{
  "input": "log_mel",
  "encoder_activation": "gelu",
  "encoder_fused_qkv": true,
  "encoder_patch_size": [4, 4],
  "encoder_conv_stem": false,
  "latent_channels": 5,
  "decoder_block": "basic",
  "levels": 7,
  "residual_init": "scaled_by_depth",
  "beta1": 0.95,
  "ema_decay": 0.995,
  "steps": 8600,
  "epochs": 21.1
}
Rows from block 15 of the encoder, named by matrix and row number. Rows with one number belong to one neuron. Each number is 128 + 24 x the weight over its row's rms, rounded and kept within 0 to 255. All counts start at 0. Numbers have three digits each. After the name is the row's rms in percent of the matrix's.
# fc1: MLP up (encoder.blocks.15.mlp.fc1.weight, 480x160), inputs 135-159
# fc2: MLP down (encoder.blocks.15.mlp.fc2.weight, 160x480, transposed), outputs 135-159
fc1.108 026:105107165124143119131148113165123135127128120127123132112142180125096101177
fc1.109 183:173103114107169154139119107119144141093165126096107140156130087112159092121
fc1.110 025:134131155135164101141147111095152139139119093129139144128127107112123167094
fc1.111 114:158111172107149135114116116097116127127101085092100121107131098102108162124
fc1.112 022:134122124126114141119136092128108120114141111111126161122108111149109160121
fc1.113 021:173135145116096148123154169122118142138154115168118161140119116116109190163
fc1.114 096:111109097189128159148122168190142127124122119157145138150127113126092138113
fc1.115 022:182134131147073103181131117080163115110163207076122124129112142113133088159
fc1.116 151:090165163141114104122113151131123117159112119142147083087125170121099138128
fc1.117 179:111145139128138084121121166172146120162132178141118119093122113137105146147
fc1.118 021:166140095176109121048132132104088126122121087158161094151123126111140128158
fc1.119 022:148126133138086093129142171103128129119130171129129135135121097129141104119
fc1.120 021:116133099131209128113105101105134108126136125170121136135144172132141102111
fc1.121 025:108132135173100151131130066155151131125113116095124161116145103141126049093
fc1.122 023:142120132151082072166120141118131140111161091085091136108119140106142048060
fc1.123 023:133119119131172134122101074135119134112134146141116127133126117151121140138
fc1.124 021:127116133193197142131138127129134122126118066130137122134143109113123116128
fc1.125 023:129129143151194097130125116143143106136122055146113136140125120121146162152
fc1.126 043:109160148097126026111129112125127122134100115142177122142135132120151106125
fc1.127 128:061169134131099088115116145135123113162119130147151094096129165120097138110
fc1.128 175:120156152122095103114130139169108127154077135145175120106127161198102107103
fc1.129 021:110125138126065128181105119139135124130145047107135100140143119146157088179
fc1.130 217:165163157106093139158121109137150108148111094121130109099148155165111155103
fc1.131 025:118128129145157114150127094119140129134111137116078110130143141156148138123
fc1.132 139:116139093141075124099116150141116124106159140138145106116140137105138142119
fc1.133 025:144129115166120052117136157104138116136142088098132153112121138111159163075
fc1.134 077:149127131149107113094104094140128143127122132104155113130128166128134153101
fc1.135 173:086120119078144140161121116095117129097151124119140189143146100142153096115
fc1.136 084:142125141138143091097122109157144133133125152117170145122129138160137134130
fc1.137 194:108110091095158149147125129119121132094166162123132158154139101121158108124
fc1.138 071:132135082062116107115121143087147125136084120134146155128130106115106139089
fc1.139 256:141110112150094160148115108112122129142121087171130100141119153118124139166
fc1.140 028:098126151092119139130135109129125116114121164146121111113127157102118144128
fc1.141 021:151129109113110118098112138077093133128107052140131101154113127144143140091
fc1.142 080:159133094163102130122112121135096150126146109087156101133124150121126171109
fc1.143 105:149158101099159141180114103123092121128148162042156128105135124177141111190
fc1.144 175:081148157131107081099125174171144120166119169138133120091122148138104154136
fc1.145 207:137168133148156115101125133141131125170118138105125094104110149122098169121
fc1.146 024:147142147096118131145111071123133135120154073121103123099110133182125117153
fc1.147 021:098113116106063119138126158132142127128121143134112122106143143153135156068
fc1.148 093:135130076144140183120128114157122129135121126141135116133115149128130107138
fc1.149 035:137134138115106138143129140108163131137145165106084120105126113172126087106
fc1.150 026:100126150175091124154118122140180121118112123113118165106114135132127102156
fc1.151 021:124129172109121093206142108113141124122128175124129144131116121159145115148
fc1.152 168:117124107150081153115146077106099133098128087096138141152142103142155123124
fc1.153 020:146130127102126118106145207137147123142154160110136129102131170113125184093
fc1.154 023:103129099129131140092150166132156120142127180137100116132133110119120170108
fc1.155 023:135153111152145147185133202132174137119108138108138173111128136144121140156
fc1.156 092:120142138116120121145132097135172115129135182128191176139122159094154126115
fc1.157 025:150109130075191132133148144099148128131123160115161148121133124093146161197
fc1.158 196:155105087113151158144123098114128140084153115117109143165139115106164097111
fc1.159 023:129123137119121165146103086142129124123098100108162130089127175120117036173
fc1.160 190:150112118098149155137145086121108148096140127116112172165126115141155101114
fc1.161 028:144119122121104186136119138178135129127161135122082120113118119140159126135
fc1.162 103:155161127163146159175127106159104120126148113080160083132127138168138121174
fc1.163 142:128157137115086097115131120138106123162109145138155107112117130197098130141
fc1.164 029:096119150156137102125121147146111129136153145108091117130140085145135202043
fc1.165 024:113098127134108093150116128134125114121141166160164155131126083177170186125
fc1.166 055:145108144089115136116117130162132102134151133159122142135131079171132146102
fc1.167 021:088136124100115176118158116120123126136110178111146115130115080106127180119
fc1.168 021:128135142101123130102112117127127155111106088157128132123145093089131136050
fc1.169 149:131110129138147160148118128113127126093155134106110148133160107129165106098
fc1.170 104:121103127112112147156132119133139114115148093177159121122157133105142101097
fc1.171 080:084113119182076150130164125157125122118134113150131125142158103128136097120
fc1.172 024:109125100157077172104140125102117106116121171124135106137119083141099137160
fc1.173 021:154097143183099087125095151139118126128141153107162118135132129119126140153
fc1.174 188:171142157153109104128141141161144132157107129143128106115110181119101159139
fc1.175 170:098148163150095097099125180159132117164115158138149084092128166145110130155
fc1.176 024:134122078147148045115126157119139133125096074094112139128139086136133169108
fc1.177 024:103145124087113129162118134144150113118135182077124141135127180181119132144
fc1.178 115:199123126146037095170129131166092141130120109125178124135131141137115163131
fc1.179 023:128114116134179142070135121150113115139158120136153112099125065141137196166
fc1.180 028:105133125110126136137140135102134123128133181108187130102107128119113114093
fc1.181 243:109165159098147079138148151155133124141130155110111098101134142111124145168
fc1.182 083:157131141152133099087123091142141132131128159087105121116135148187135146133
fc1.183 023:159131161150176106061149185144144127132131122153180150105115158100133235144
fc1.184 025:124124117180105116114105135141139142125133154118096163080114104156099126101
fc1.185 094:119123171180094118114130135157164130126115093142154138138127127114137126124
fc1.186 022:117124155150103146198139138132151131123137087119115127116120114144141182147
fc1.187 187:135169143130108102110125130166126128154087151123179118102119154186099145111
fc1.188 137:189112136130146167132116103117126132099141103114132126141137115127156102164
fc1.189 024:086133117111115114206115146125152127127128076139131137137137117163138145165
fc1.190 022:158128135081165107163121181108136127130087116132119142128137102120133135117
fc1.191 021:154132138128083118086132134161129132132142186130089117155135058163126099097
fc1.192 026:146126146153062127134139136123136134113117140163101107141144101097135189097
fc1.193 087:140151149129106116116157135137134126159093128147124093119101136142107125143
fc1.194 023:165121124130104099138133087152131137128155114100133100099140082101132148067
fc1.195 219:117157150095154068104135174155139126143124187114110105110127133098120142173
fc1.196 083:149136093119168128108152152098109136123063117111140118126122099119124123134
fc1.197 026:152160124116079104139131134117133135135098135141151132140114123101169116131
fc1.198 024:157120136137110113115114119137129128125115095151127142123120082140104186139
fc1.199 024:140134103172140120180119148129113107130122165130120113103129140150134090168
fc1.200 019:064128135119145175109148102137124123138150182115089106123135096168128120134
fc1.201 248:126114110100190192152141171111108130114156102088092098147135104151139103150
fc1.202 114:140124112117129108130129154108135129135118141133137135154131135175153148088
fc1.203 033:089122082122180126154137187162164139134127140107095123122131070155121105148
fc1.204 104:139092177124118164117128090113132132137149120126082124131139156176155105151
fc1.205 096:093122093099145135133132136155108118126154156152181119142124107144131085143
fc1.206 023:098113122147116141167116159114132126136109213118149160130135110120137173161
fc1.207 025:128124113135183076144121188114157129128123181118168139139127134144131155135
fc1.208 114:123106144149161103136138148106112128129088124162145119144122110100167132082
fc1.209 024:129129103142140138138121100138143136142127134104124141119115126140126059111
fc1.210 098:114150090130183133152127163117137131128166186092121108131112104146124155145
fc1.211 026:158116113176188128141135105078121133133146179111157136148141141111122113125
fc1.212 086:162116129117178172121118126119122131132133117134107142114115136093107146145
fc1.213 020:119113159201129143077134133136132118131135139132125115143139129121141126169
fc1.214 118:113154144145120086114139149150137124160115165114146113105121177137102155109
fc1.215 093:122089152096105109110119129154172127134112110186110164143121121126109144065
fc1.216 022:134118084126188184169123097101128118133133086164105150159147156088116133159
fc1.217 020:127138141154112163129122138157143131113121088110148112129114150110133116160
fc1.218 187:150091121114161157158122128110145122090177127114109138157143093100163104137
fc1.219 214:154135147150089085114114116150155126159099160149158142109111138088098146109
fc1.220 024:128136150086062157113131134137140134121128143135114097132119155152133108153
fc1.221 024:081141093110068133131136119114138115138105143099104094133131069161136139114
fc1.222 019:120141135145133135104136135165159132135129108111153150118127148146143168146
fc1.223 095:137057138083182116151111121129159116129125139103117176141115116128121112091
fc1.224 075:112138119137205136137113108180117116136134124126171120141124106131124111170
fc1.225 021:132134130134186143090110131119142130121109086166155136162124153109119177173
fc1.226 100:095123147149073112125152131102099118121117105150131141108155109160144120137
fc1.227 025:118116118137117139109137086166132126113136166127118141137114102087120033115
fc1.228 165:143162166161089106099142128158125120161095089143156106112111169148099125150
fc1.229 245:106143093087166127159123122130147154110140151096128106122108108104128090101
fc1.230 159:105167137106167152134147165134120121142138149103118114110133134098112117118
fc1.231 167:131149131155148090096110126160118106150148164094159118102148144103111166106
fc1.232 022:085124159096095151138103136135142120139137137155126091137125148167117160159
fc1.233 023:141117130143132123101139123149156128129095180128124161119136131100139154145
fc1.234 022:130124179163139185105123120145125109123133092136124132107111167101143175145
fc1.235 023:149139140063144099123154146146108132127146090112109167127106144115118181120
fc1.236 163:093125128170145094093113099161105117152105119108103165104114104130119157143
fc1.237 184:116143203152097099111131135137127131164088126160129120096115164153100138128
fc1.238 100:135149064111175168160137139125101126133132082128180090151128099130119107164
fc1.239 164:113152087152101121111109173133109106109155161172154098116156130098128159134
fc1.240 022:167128126110115166142110106123136121132110110134174156131119134116105105154
fc1.241 029:178143089121104111115141095136106110131140181105133130129143124129100120054
fc1.242 021:139110133137124163130138133084143125129117194116127120130140078113132191214
fc1.243 189:115152127127104110136135142131146124000097131169142110115136138108125128149
fc1.244 064:146134115148158159160125175116133125140142149124129143158120099081112103153
fc1.245 022:139145140119118148077140126134136118135101155116126150157111115116135124118
fc1.246 024:110116143107133152144152128155128117135112129147144123090151114095149114172
fc1.247 022:099139144107128096109138087147131137126151128162160132134143128128125089136
fc1.248 024:067115133177131122212105169125125125130117128146097127122123119094135084084
fc1.249 021:141152122104148082115105097111136101129114110099133140151103099109143114142
fc1.250 073:128121134115106121115130098133122125115116141110137106095126146189141141106
fc1.251 161:107120079141123151117145100103109127089165123095135128155144074124160143125
fc1.252 026:122122152138123155128121086122141128127124155103169089124132175147118115160
fc1.253 023:113133120162107177142127118153159121133136104119119140149118112123116000158
fc1.254 025:135157143126162120130133084111131131115129054122123138175127134105123091084
fc1.255 023:102137155143086140093133058145124125127132070147160116123125126119132117148
fc1.256 197:133100094117147159141127114106115134090151120109114134161143111110162106112
fc1.257 028:131131125151116091147127087119127129129095112116165111152153133133157132150
fc1.258 095:152128151113099172107144111112130134127097124103105121104136183174133156122
fc1.259 036:080148122077158115179111141142172132133134085110149182118129176116136136161
fc1.260 131:152166124166165067100108162152109125136142172127138137114118116106112189125
fc1.261 021:121106147129094080065118095130117133128150054133147122152115115116129144088
fc1.262 132:168103100129122146080115121113087130136159128104086096144128093103135140103
fc1.263 022:124135142143066136135123110119124141118143075101139143113112223137125106176
fc1.264 078:129141146136126109120101134122143138124118130120138122124121189107123170098
fc1.265 104:108111125131130112112152122163119127128111147158095144128134151122137134126
fc1.266 054:073129067141139109129134140137141124125133145071153137131121103147116110147
fc1.267 022:141122134153166114130138186132152129109159079075122138099129146145121198106
fc1.268 168:110136127096162097108121186172160121167140166126112108102118115114098160124
fc1.269 024:127133113117146117125137124130156130116127196112123106124125125156142142160
fc1.270 103:122174145118090043140129111131134126133128180126144142128130140103136133148
fc1.271 021:133130108121123094173138169146129116129109085116139144150122133104111123141
fc1.272 176:111099098163091159149101124103106136096150102142111129150123082112138102102
fc1.273 025:131142129107089188176090128152131112130120155105146141110115173119123100204
fc1.274 095:121155146129184114101133139074122122120077145078124117122129123103133091118
fc1.275 029:163154157156074117154096149136089168140120086118124145105156122133123145150
fc1.276 095:129156129185129126099138144102102137126140095103111077117133150095124148168
fc1.277 104:180144122065104089130124139108122135128092146154151127120116103114130155122
fc1.278 026:108092125165122096103151157105163103121145188157111092147124093149123135089
fc1.279 026:169130080121132137116110148130113122129165069105108135098131109151120052107
fc1.280 109:143130113144092078150129161096147124129151157108171114116128129097113146103
fc1.281 091:120139064082123108125124153135104126128092140116192133126122060070132133111
fc1.282 185:122108128092158147165118134125134127094171159125115163133154111121154116127
fc1.283 160:163107133150127166123137098126096134097132122129127177157138118130150088108
fc1.284 021:110149123130112131194138119139121137111149122167156140104137137100118117149
fc1.285 159:145139163154132108115113171164149122153123146136112086097125174114106153148
fc1.286 023:182120151104164061138124118125119129133155217136077137133120092122133185129
fc1.287 076:130146113135093150142127130130124130132120117131102128131128160102119125110
fc1.288 022:156130093143129096095127145137120130114109154145104089145136095159129205112
fc1.289 022:153143105140060114125120149166141129126106139138127120128127096145136172124
fc1.290 101:143132130162082076142124116165101143133110139105104127109125157156113161165
fc1.291 086:095152136157165097140115139086127127132137154082156131122125113093137114141
fc1.292 026:133129135155134149148124135094133136122123213128084146143126129130127109132
fc1.293 022:137150101131079105127101124124146140137116063062123110121111099148119090168
fc1.294 101:127117144143137148168134162150113129119099145154161105148131112191157105104
fc1.295 111:137149080120088166104131110141137140125156103113086135115131147138080133148
fc1.296 030:100124149142151136120131084158121125134141082123133113106108147127146116131
fc1.297 195:145107110125181184123126134097112120095157133123121133161158130110161102110
fc1.298 086:120132097137128176155127159104102126123120102126112096129130108129126128131
fc1.299 024:131127169176101147119127092129088144123142075113114110146130156127143121090
fc1.300 198:146103108130110153160138131111123136091133133140136121167138087135165118116
fc1.301 072:118138098139109156128118136106108139125122114125147099130126135102125144100
fc1.302 026:112080134115163144124155113139126116141107118144139170128124146125145098137
fc1.303 055:118126117128139105156112174126140140138129091130139148134114098058111130176
fc1.304 114:129138132156096143079129111170149130130104126143068136133124160175115144118
fc1.305 020:119119131162144114169110160134134111135084110104071153136122131134134104123
fc1.306 024:109119115148153077181138137115143109135124123164151143124140107172144168150
fc1.307 024:104131109105101119116124156078128127139119127156143156146133132125131085124
fc1.308 022:122120142137179142140117060127106130109118150159187127159120153125149170219
fc1.309 026:143149141076163157112134139138146134137118171166159141146143116103128057204
fc1.310 023:132133144133118072120144146090137118128140043136158111122134154094126191056
fc2.108 043:138113105117108138154127141129113133164147113146135122147131141111126122154
fc2.109 102:117146106114140146156117141105159123217145128114111096109143131097127107088
fc2.110 031:118132126132125139120132130153132139118110105144148134102126141142051122146
fc2.111 165:114162109143156133096100178137079114124146141082128108133139111084139156156
fc2.112 036:099121124111131139129120144120127126140152125108142136128132121131048141119
fc2.113 031:131125134142099136124116119113110132128099131139108132141127124127132139122
fc2.114 155:142088105149104173134138109104113132164081072159127130156128126130133126141
fc2.115 023:161079130112151124120115140120113130188133111110117139143127122165190119139
fc2.116 066:149106132136109135089099102129138100161101122102124118130166148084200142113
fc2.117 181:139131117121140129115128144140114126013170144084121107129135127095191127133
fc2.118 032:161111123126116126129131146116130128127151134146105126145119128103176135118
fc2.119 027:107137133127131127114123116122139126116090132129126130123130127122102136123
fc2.120 024:148127126118109124122118122128114129156090156162131127120136116131113154128
fc2.121 033:146135137131127134130132105122122124139119122120114116112129128127197098118
fc2.122 022:140141108132100125124129119143119135138048146109154129093126129106094167137
fc2.123 021:135132100114085130147133136116134124164158146113123136152124134105193166112
fc2.124 021:079117118127150132124135151106147124129058113105125112107140109104134130142
fc2.125 024:132119116112112136117130114114121127130121142115138122151130119115070128148
fc2.126 089:110129126149127149129130148112109133139127106136108128133123129153074142105
fc2.127 080:114141110147115130096072119131131097196159135100147103117159147077160148087
fc2.128 144:142098108139109142143115080105147126068090116168130123146127127137170116093
fc2.129 023:124139133123148111119133140129118128129147145175125138126136133157205114133
fc2.130 121:157143133134103139124114122136163104235127118139148096118153157105102144086
fc2.131 052:172077115113129128131129131129128126117133141094102140138135120097149133105
fc2.132 079:103099103111146141150142156105106145197131114123108136156114100137155107143
fc2.133 020:143136150162102141135120131129132142131116122102143130128112123108149103119
fc2.134 130:170133137162085118095099085157140106116119133133174122122156159111139158115
fc2.135 122:135110128120139134129135133128137131255136124108112122133126125115154120132
fc2.136 175:116111109145120160147130153093106132146165098143091108160129115113148117116
fc2.137 121:132104129125132130123129125128125135255136124116115132133121122122163120137
fc2.138 056:194131126153147126111133112136114154124139157092105115130116134097185129135
fc2.139 247:121102094168102155131118113103107126170095095143137125151129116140120124100
fc2.140 050:132085119124136149121131130116125133114196115089081138144127107145107132105
fc2.141 031:149124143127123130125129140134122134129148119139135123118126120133024134158
fc2.142 149:163140110166090136106106113145127107162160113117163093122154153106105155098
fc2.143 150:160152138119110126122132136131144066132118126132136096125179171099105146096
fc2.144 101:121136101125134129127106125131146130077175147108124103121130126093188116096
fc2.145 082:125121122125123130140129125130138129255147124157123124131127123117124123123
fc2.146 037:138114113118110145136129146109128132138132120136128119143128111066136127133
fc2.147 031:102095130129145146116125148120141131124206120154111136113135111137203147125
fc2.148 126:140102120094127163153158119098155130076116100147108140136143137117089090109
fc2.149 058:148137158118127153121114124142110129125134145146095123142114120165196128159
fc2.150 027:105130153111127118153128149111140130158040131154129128133145132125136133141
fc2.151 037:133098126119135128137130129124127129121131104101112123145125125142059134137
fc2.152 145:138109122113138138126136141128120127011144123092113124137136124104167124130
fc2.153 021:153116133137124139121128114119126126136137145124105131120133115149163109121
fc2.154 034:133136131127135138135126146129130133127115113143102120141125138112119132125
fc2.155 038:130115124135128125132124139125131120141108136142114136145135119107139141129
fc2.156 112:131127116192092138105094136132095086123119114115144107159153133092153164148
fc2.157 023:064113138101118129126129153114165121147121115112107131144134112110181101136
fc2.158 087:119130091140131116117093104121137122080142158128130106123136132099197111105
fc2.159 027:152133145104132139131123168111129131110135132171118128138126130152173129138
fc2.160 144:127148129156113111085083130159125106202167147091151111106147146071141154119
fc2.161 044:109138152121116129113145120116118126126168138172107131131119131149188128131
fc2.162 175:142125138157080119089096101143137085112119126146164129133153156120137166116
fc2.163 074:109085096141131141121116120116096133177156117105122129167124112115209122128
fc2.164 032:115166131122101125142127130126126128125157121188136118112125137110122132167
fc2.165 029:146097107121122138149127128116128118154139130103131129148144121155178126113
fc2.166 076:131142110129121123146121103173104128070151124133172147115135122160056130126
fc2.167 027:112117104117122139129126115116136119129115103116102137140136126126134143169
fc2.168 028:157105120124149137138114134128143127154196138141113145123135124104238127120
fc2.169 113:127099117102158142133158146122110151208159120095097135151107103125200105156
fc2.170 072:108094109113138133148137148113119148191149126147110141153109104139143106141
fc2.171 184:166146155089149121135136142139119130149117132115110121120140137116109133158
fc2.172 018:130137106130127120117131134114110129090138153118122128136144130164035104132
fc2.173 027:159117114130124124137138150113126126124125156134114129146137115118122116113
fc2.174 130:150101135104142141129157133124130135234113115106099132141127122123175116146
fc2.175 157:141119122134126127119114108129147125000120140123123116129135133113189120115
fc2.176 026:159114108125129125116133176133134128135089142107137131100133123094158126121
fc2.177 031:120120131129138127130141116126133129096113120117132124130133134116148133129
fc2.178 267:201116160134087110124123090156155108107096116160150131119149169129111142103
fc2.179 025:112105107141097129126107122123125131111135110119135137140124118125048156129
fc2.180 045:191117130140113145142118141156111127136134091109116106143122124147171112156
fc2.181 239:128155162117151081113135136150138125105143164081124149107132130155138133120
fc2.182 133:134090107132127155154130145097123130094158101131111110168130115097183115099
fc2.183 036:103132113136123115126137121130135124127107136121128123106136122084177117132
fc2.184 029:125084119140134130125111132093125128157139111127087129147132111091146137103
fc2.185 129:142129145135093126097121108143133067113113117131147132146167163125141165138
fc2.186 015:080144131117148135138130146124113132082145151089140132114118138141196116135
fc2.187 116:127086098145106145147114071097142135183087108171127129160117118137144113100
fc2.188 092:104134093128144139136103141115131122109181137092125104131141119083155121089
fc2.189 028:139147133118133123127119145125130128112123140155116134143129121146182121112
fc2.190 021:160090120119154151153115126126126136147148100104131130134125107123194127118
fc2.191 029:171125117112125136112132140128114130132150180122125128130133134132213114103
fc2.192 029:143139120130143129130122110137141127143092120121131136126130127099148141127
fc2.193 070:126084110127134136128141123120112148240137115117111143159103106129196106146
fc2.194 025:156100117129122124145132183106114125129073135167104131144139120148219134113
fc2.195 159:129139146114149115119141138139133126247134138072116149118133125165157134128
fc2.196 130:128132113160099155141113118120121104124151104132136097146151144105126147101
fc2.197 067:167137123134094099121143110140137141117112137122161133105128126072144115117
fc2.198 027:136129126143160150108118114132153137111170111092130130145113125115250137109
fc2.199 028:141132112150124114117115112123116126136085150097156119153122133140144136128
fc2.200 037:112111136117125127128127116126120128142146128126125127118128129112249108136
fc2.201 211:139089141148128120125113094139152127225120129145139145138118136190157135139
fc2.202 135:095122146116133140093153148140089103138121104087123165144159115131148167178
fc2.203 062:105153123136114113129144120142140109136079138117145129124135150113095127129
fc2.204 200:128080103136119174124142127087087129124102087128111136171131112137167125155
fc2.205 131:150157111147125139126100141129139097089148130104141081121150148090143147075
fc2.206 025:127115105131112121138124143123103130119156112154116123128128117114056143145
fc2.207 028:115138116121114118126129138110115127158074126139136126122127133114142140129
fc2.208 150:085099138142116136097125123135080140138137108126113172152123089150167141177
fc2.209 030:119122128129142142143119146124146126130138127110109135120139115132255148128
fc2.210 200:147084138147083122119128082115130136115089105180150150148113131152147129142
fc2.211 048:167070115126128136122138106122123131113160127099091136138138114124094120103
fc2.212 118:158120127113168148117142130130129130041115114108104135134134126093091148113
fc2.213 022:164135137147124135155119109128113130136114126104132128130128121155150104157
fc2.214 068:101133099132144133126088134117115116199159144094128116127143120088150134090
fc2.215 120:071110107124146131146131141113099180135148133141118145131089078135151095147
fc2.216 025:099111121147137144124137139112131129137201123108125131146125130131255131120
fc2.217 027:097139136117135131120138146141118127131128156141128135131124137119090134111
fc2.218 077:120112089140127153143101128104134125255138118122121099138132121100147117094
fc2.219 081:148104142132108114130115082134166121255098129165138140131133138138143135123
fc2.220 024:109169139133128125116130102137146124149113129089143123112129137095179121125
fc2.221 044:122165135122124107151141154149148123141123149122153113112119137133084134155
fc2.222 028:137113137130130139119122114124143119127174139140132145095135131137047127113
fc2.223 187:135088141093144152144185130098122153101092094129088164152120113151133104147
fc2.224 083:121128108172084131125097133117128101113119117162126107148122128147125148134
fc2.225 031:125127134128115115131125128132140124142127143121134116109125114141176118106
fc2.226 154:134157137087169137143164159133144115127130135091101112125150146105104115127
fc2.227 025:103148139113130130140127108151131126144134100134120128106133118139168082139
fc2.228 079:155073124126117147126145100120136136189102103127104131160120124128238110135
fc2.229 237:149113148134110133099139103151097096171113106078141139152156151087161157161
fc2.230 087:113099091132129159151133152100107131176138096132117114159130113124130117115
fc2.231 082:113156098157110131113092147140109106182167133121156093127148145083115148108
fc2.232 024:106115117158164148115123100129141133122158121099109138127123113118124113137
fc2.233 023:156124132133137126145123104131113119148163142136138143127142135123243121128
fc2.234 028:130125123125108139111120124127128131116147131138137137114125125137102132139
fc2.235 023:120115133121127133133138100139116125100169087098114133117141113131151133127
fc2.236 074:123107104112134144170134132100158135218126118152113122139125116133129111107
fc2.237 115:158092126124115142135132092109147123081105109150118122150137136127194120104
fc2.238 143:121160098168117138135084152125135109105159137120155073127137138079118139082
fc2.239 157:129100132095131144158165138098139151191080101179099145155114111154139105166
fc2.240 029:114117113105131128128130136123120131131130157150128132149131136153224144135
fc2.241 030:127116164114110136150125168104122129152151149150106118146134131108145132149
fc2.242 020:138124159108109127143117129139145131136095109144128125143129133091034142139
fc2.243 225:108179131129138112124132125135140127229066139125155125116130138121169131164
fc2.244 117:169089119123125130129127122130123127012145129110108134132138114096112127108
fc2.245 029:138145131109121140117125141129117129123124123132139129137129132127217135131
fc2.246 029:119133154144158129135132138118138133156073128100115107143125113091173133148
fc2.247 036:118158137122119117121133126119135125139111137139142130118132140131229128144
fc2.248 018:154112144093126138137128101126114125130121116134131142112134138136129096078
fc2.249 029:138133105123135148134126126133131133131121119121113132126131120114067152140
fc2.250 143:180086129130126130126121112129116130013161134112111140147135119099134130101
fc2.251 114:154086123110130143136141111114153128036094116143106123142133128122161115114
fc2.252 030:075110121107140141127126136123094135125143142153131122120133101130034136113
fc2.253 028:150126124164139134137114112121140126134085132139135145141126119144089129115
fc2.254 036:157090092122102133128138130133121128116121139115118118138137119085157129115
fc2.255 033:106093112113159139129128132111130131145141105155123123129121117084199115122
fc2.256 054:130094111128124136127120106121123124216141117109119121152136124103218123115
fc2.257 042:155137141121119113118125160119118126110108139147116121112133133151018144119
fc2.258 156:122134157106142083118127112144144135103148167134129160108120123135154123124
fc2.259 055:136135140120156152095138148111142130086035126106119125116126129102151120110
fc2.260 097:136109130115121149148138129112143131162082101191124124155129132133163116136
fc2.261 024:111115113122143130136129100130145135162152123089117123119125121078129137134
fc2.262 406:126126127126130129131129131129128130000125127128131130131128128127153127128
fc2.263 024:136135127134129127119128137137136131143092122132110133112139124108061130127
fc2.264 142:090083117123131132141153107106109146140113112152104165172093096178166100173
fc2.265 174:121152102118151159126133165118101112112148127096128096116156131097101136118
fc2.266 055:109099149106124128130129132120136125222181117155106137142134141100182117126
fc2.267 027:122131120117104120138129123128131131130181127133122135132131113120069160111
fc2.268 115:122136106114157134118117168139105128105213141049115107124132117070164124117
fc2.269 028:134180144130077105136124138125122137110113150141175127101124152103073117141
fc2.270 219:123117094151135194129130146093106123140128083117113102155134121128115131119
fc2.271 030:164135134160131131122123137111115125139130121167111117128123134111073110116
fc2.272 061:128114136112131110121124123130120125122128141121125148133132119130173135131
fc2.273 028:167108125127111134137131131135120124138107122154111131146130136104097134112
fc2.274 163:144135121160093143116104122116110088133117108149140103140160153108128173115
fc2.275 050:186111117143087141105126126129130161126133095133139131149127124105183147097
fc2.276 139:088088107127135142151150132096098176134130115145103149150092081138157096155
fc2.277 182:094082103142137160136144124084097151128112097122102145167106084152151102144
fc2.278 044:160084118136128126126132120116104140132169129094120139130134128126170125112
fc2.279 033:123146150108158125129130113158127111120111144121117122126139135157168110173
fc2.280 282:134141131131125102130125138141133128255112139125141127111125130112093132136
fc2.281 075:152108089103139174147127162088126125131134114094125104137136120102159120123
fc2.282 150:120102123128135130123129126124119143255142124126113141140108113126162115142
fc2.283 124:110132117135141115101105144142088125219160148074125129126132118093166135143
fc2.284 033:133117123144129134140122133119132124133128132135120128136127126128078120120
fc2.285 116:145118151110137123113136127139145124052108138086112128124139133106191125135
fc2.286 021:127126130138102146103133128122142126123084123124142128127125134139000087098
fc2.287 126:147132111133126142137118118118148125105130125137122104139128143130141114082
fc2.288 032:143126129119143127138114148106126133128106128151129104150125117137248119137
fc2.289 029:144126112100133132121127119137133125191139138130131118132131119130160129125
fc2.290 170:093158094125165145142116174104108149130160140113125105113117107105108111114
fc2.291 075:071140109118119148128134141104138095180083115162128105165137139106111127140
fc2.292 023:112123122098120131134140133132125137135107155162117111095130115130255144128
fc2.293 028:137117095138117117124132123114124128134164138116124118142129117092041110125
fc2.294 161:120114153086129094104145136159122118103126140120121163127144125125143136166
fc2.295 140:121090147139082146099150096129095111139109090137116168159141116176154153173
fc2.296 072:169089124115089125123137129130128135123164134111103124143123124091132129110
fc2.297 189:099143110109159121125121168125099150202181157089109123122112106110148114148
fc2.298 214:121107100143122169144135149099100129182129089134111114156128112146108121126
fc2.299 031:136136135120117132109120110139114156121128129159146122140131118153087143126
fc2.300 074:144101124106113131152145100127155136154144121198125134137125124149152110123
fc2.301 120:132126097143122161122116158113124117198150108123137093143142133103132129089
fc2.302 034:156147137142114126104110126140115149135130126111145118103119136146159133141
fc2.303 065:146127142121139131142123138149120127031144108182122137136132123110156127147
fc2.304 194:145110116127098174151156116084153122100095091157125097139138153134093104101
fc2.305 035:094101112120133135129127123121128120157195120129111133140136108143156124123
fc2.306 022:171125137133127138122113150114126133123130097116116156113134126143060145116
fc2.307 031:111129148123136125130128148139121128151123138164110116135128126104237136148
fc2.308 040:146121132109110128139130141123110131122114152120128128145131126137127129124
fc2.309 027:103106129132139143101130146143130137122104106155131113116132140122173140152
fc2.310 025:086116116115128136125133106123129128155155133129125133125134111130130137136